From a checkpoint of a small image embedding model.
Data: trained on made-up ball-and-stick molecule models, 26.0 epochs.
Rows from block 5 of a small image embedding model, named by matrix and row number. Rows with one number belong to one neuron. Each number is 500 + 25 x the weight over its row's rms, rounded and kept within 0 to 999. All counts start at 0. Numbers have three digits each. After the name is the row's rms in percent of the matrix's.
After each neuron's rows are labels from the 100 images, of 14848, where the neuron reaches its largest size: "place" is the part of the image that holds the peak; "peak on" is the class under the peak. Only what is clearly more common there than usual is listed. The data: made-up ball-and-stick molecule models. In brackets: how many of the 100.
# gate: MLP gate (model.blocks.5.mlp.gate.weight, 384x192), inputs 96-191
# fc1: MLP up (model.blocks.5.mlp.fc1.weight, 384x192), inputs 96-191
# fc2: MLP down (model.blocks.5.mlp.fc2.weight, 192x384, transposed), outputs 96-191

gate.305 087:543529513463453463457536493495451537519480496521493479490469551498462518522523518504496513526508508518479487526462527463472489494470495490511542497487475480480494481540541522479521466534493498511427463515524466508489477481463495514495515537517471480516472531517508444517472517515474526478
fc1.305 091:490466539496477483485480489531493498496551514552517529514503500524534494494545490510493495475498534512544525505519488528488483501452463510496494492540459525511524538527500517570477508533501522502511497497485498499500465448580494460521522511485459521501525471513452472477515548507511530523
fc2.305 091:537441497503473458526508469488499509515470516461548539499470501497526509487532504484525474525526527501561496500466543505456493492496503467525439458525505504493531505490507520460490496486470468483541497486518543500479491475504518522498506523460484497547503503505506538501530497505536488498
place: bottom right (32)
peak on: grey ball (35)

gate.49 108:490485501504508520487511509477483513519465520491479520562501455494528504557517544522528508522504503478503547505486498529474506438520487498500528483532506492519509468463523484481485530504522501500511505523504525482459501489485485491550493463508540486463499505501471523557461486474477485516
fc1.49 118:508478523491518516509506484526489501562501521554495534487544521505531488510488429426518535494515501520505491521459492535513531504543498491473533525509475498507471537456521475515465517500489508454489504485500502477485515466469538509504472485520460485490509527497485516478537495514493504488
fc2.49 102:506519506447521495501479500464492538547489449520491464499493511531535450492436503494480508472469508520517460489557448466478474464508500495509481511481479495517462557515507532477500464481490460466505493493511485526535463490514481479471513541576479474503498519525491476492509474495509517492
place: bottom left (34)
peak on: grey ball (34); white ball (29)

gate.75 106:488506448503523486497485492538468532505505520476450495485501444504508516483506510479502500510519516514491468509504512554480500463489468508537514502524470492460518500505482487508486495481490511540460536530509521534496488533471513500492501503526443479466501545509494522486492496517533511480
fc1.75 107:484518498495475532553541492478467507483449500509492513505510551468499496481498484499514499505506502534477507489524543501516506463471494475480533521433505522498489492486527473498480478488525506510486527465483514502564507497503474495517567472448509539517515539488477465521496551506523458540
fc2.75 096:504485558525525476525500538509521522495526455490519484526503517541527481531479487504456516444447521483499527491515499473444454473540469498484514518515489512491487506481529469484492547542517456451531497478526517522502499481494514447460488486509454501496479513504489501494483532517503498496
place: centre (25)
peak on: grey ball (34)

gate.213 090:487504486455517467518511504510503510457512547446483487516530481492535543510506513525498531506529503539544511523526516484528474489455486505506517504484509465547517494507548517502498507504502523469517488478511515503498490516491518536475519516521494464487515477547494476470499485478529439505
fc1.213 086:524469491495508491495524487525574524476501525510513482474554474438511512538456479496526511484526534477549473525499467500456492507523506502488481494489504464494471509490485495506503484526498507546456480534464533486508507499478532484504488491534519502522472482519513473511541471528485484507
fc2.213 088:508444503487576489502531512491480506489509490513516496483502502520517523475487469477498495514501480491496482528506515507511466519489512452466484507476494542525489487499482470546517525512525457486460488519467545530498518580555529461496501501488510522555512515544498483524508552538472478489
place: middle left (33)
peak on: white ball (33); grey ball (26)

gate.363 105:497492493460495480522505501523471481474573524487510489500457490523498503513502502524502500481535491490519480514561508491494503492476484498461513496558461476506512467515525478444516447492519483475496519478488520540523534481465532484516518471534453491427474489474479507504539509528506472532
fc1.363 112:529458481502490485522453540522505519495584508486497494509521499480503499512490474496514503516538520539506526505499539498523511503451508471467525482496543514526556487514505497443507452532485490470489471501520492532545543436511534516522490490517455517465495476485523529502502509525474446476
fc2.363 099:471519500494482515500514501506495485491497515511503507443508460471505442536495459505477506536483501521486471506485524515534501520500514509448488491482466489494521499482452511516538512538502571481487503458514496500456505510500485448452480550507452477466484505473494511497549541519511503493
place: top centre (33)
peak on: white ball (28)

gate.51 106:492486533543513474493502450487512505497491515473468461529536495508453499482501470465479437544503465464469512487490465525518474485482506494527517507517477500511520487463529482484507489503525515545515511478484509510492487513470509500493540535456478513566449448514507482519540484516530483494
fc1.51 110:499496500493482483518510533474530517460498503488538501504504517491540486480491513516502487451496553518501467522489523493454463491496474516518469485514487537530509499518470473526508493471481472534484501473465494499511466510550503499491507501492492479488505508490512464516447530492469476491
fc2.51 104:489455510500513508466580520497501526471509511487526463548510505449505421502480494525498491533465530489495536567508524495486512481518466525469472479500526502512512506480503474484425522528543472496514475493525501508504495478495469487482503489487470458515523484513548493514480513471536502508
place: centre (38)
peak on: grey ball (27)

gate.145 108:477430514509488480498459537463533477521521455510536493532472500496477484512488516483469466497453498499508518480483506499491526496499538499492483497471533545511510481497503516528503507550506516508460490480513510536541518477503522521544503450492516504450536478500481500480525532512536490534
fc1.145 097:494514494437538532485501477481499490515476466528524487534512486449536509487494553490441532503520525507506509486529476510535518502533506491530466517469547488524492502538533496489476449482490523504551483509567446508527520560524508518492488527503512498531464469486496512522488469518510472543
fc2.145 093:534467525501550472483462514495467490468511506515467469475518575485449516519534502548480529529510491489476482515465514492482494513533475520526524478474511560482449521503522504469493477493533501521514512522470489532534486473512455485463499502472500497528453489477498545516508560506487525477
place: top centre (41)
peak on: purple ball (26)

gate.57 088:482527542490490525523490442500510474484534493535489520467521488494548536535517520475460499492489467524502507474499467501474521471496504486475524489521504496478499526513517523533505491474538505469485485492471467494531501562472554520514536509479472505473505485465488555508498501543526507495
fc1.57 098:581500481516489482521509480470505479490527518521483518490520511529533536506419508480514470499528540489507486522531498523494534531533526502516503489471506481498508566531540568503506518519525525515506471448483501475537537530468565526497489489481521493511472487478441528493502481521506541480
fc2.57 098:489508469494494439487489492467509492500489487508545453515475512493521451517473478503499494483519509516545483507511485488463552514490498495484495533517481494491528535471551496540491480472494536454516467497541490497488484474467541452483475478505531507524494455500524499465476499505496506517
place: centre (32)
peak on: grey ball (33)

gate.288 105:546530480516515477499544506529479522491494504469547500496495521510488471447479450521473511507525548493519448520475514480507499450493502494481527473465484489539482511489486507526505494506529517505483514495493496486521504498459524577555497484536514519504492488503517507462463439523507509518
fc1.288 114:492512471535510497480532498497492503473536548529533467563491489533519470469498491498528477498488536520535503486486482506464484485473493516505532469425483527546480512490558539497501474472438549496537479494511512525528517543497521504490523491522480424516521446459514478499513456506482483512
fc2.288 106:521508431533518526493498465494528498507495453481493499494502496506533476452501452488454579517511534495508506525490497473500503437520495518511502484464455496502503513458524509483466513505519478472469510479505501500497454503483495511470494511556504482506511547540494529498528557494502530449
place: bottom centre (29)
peak on: grey ball (25)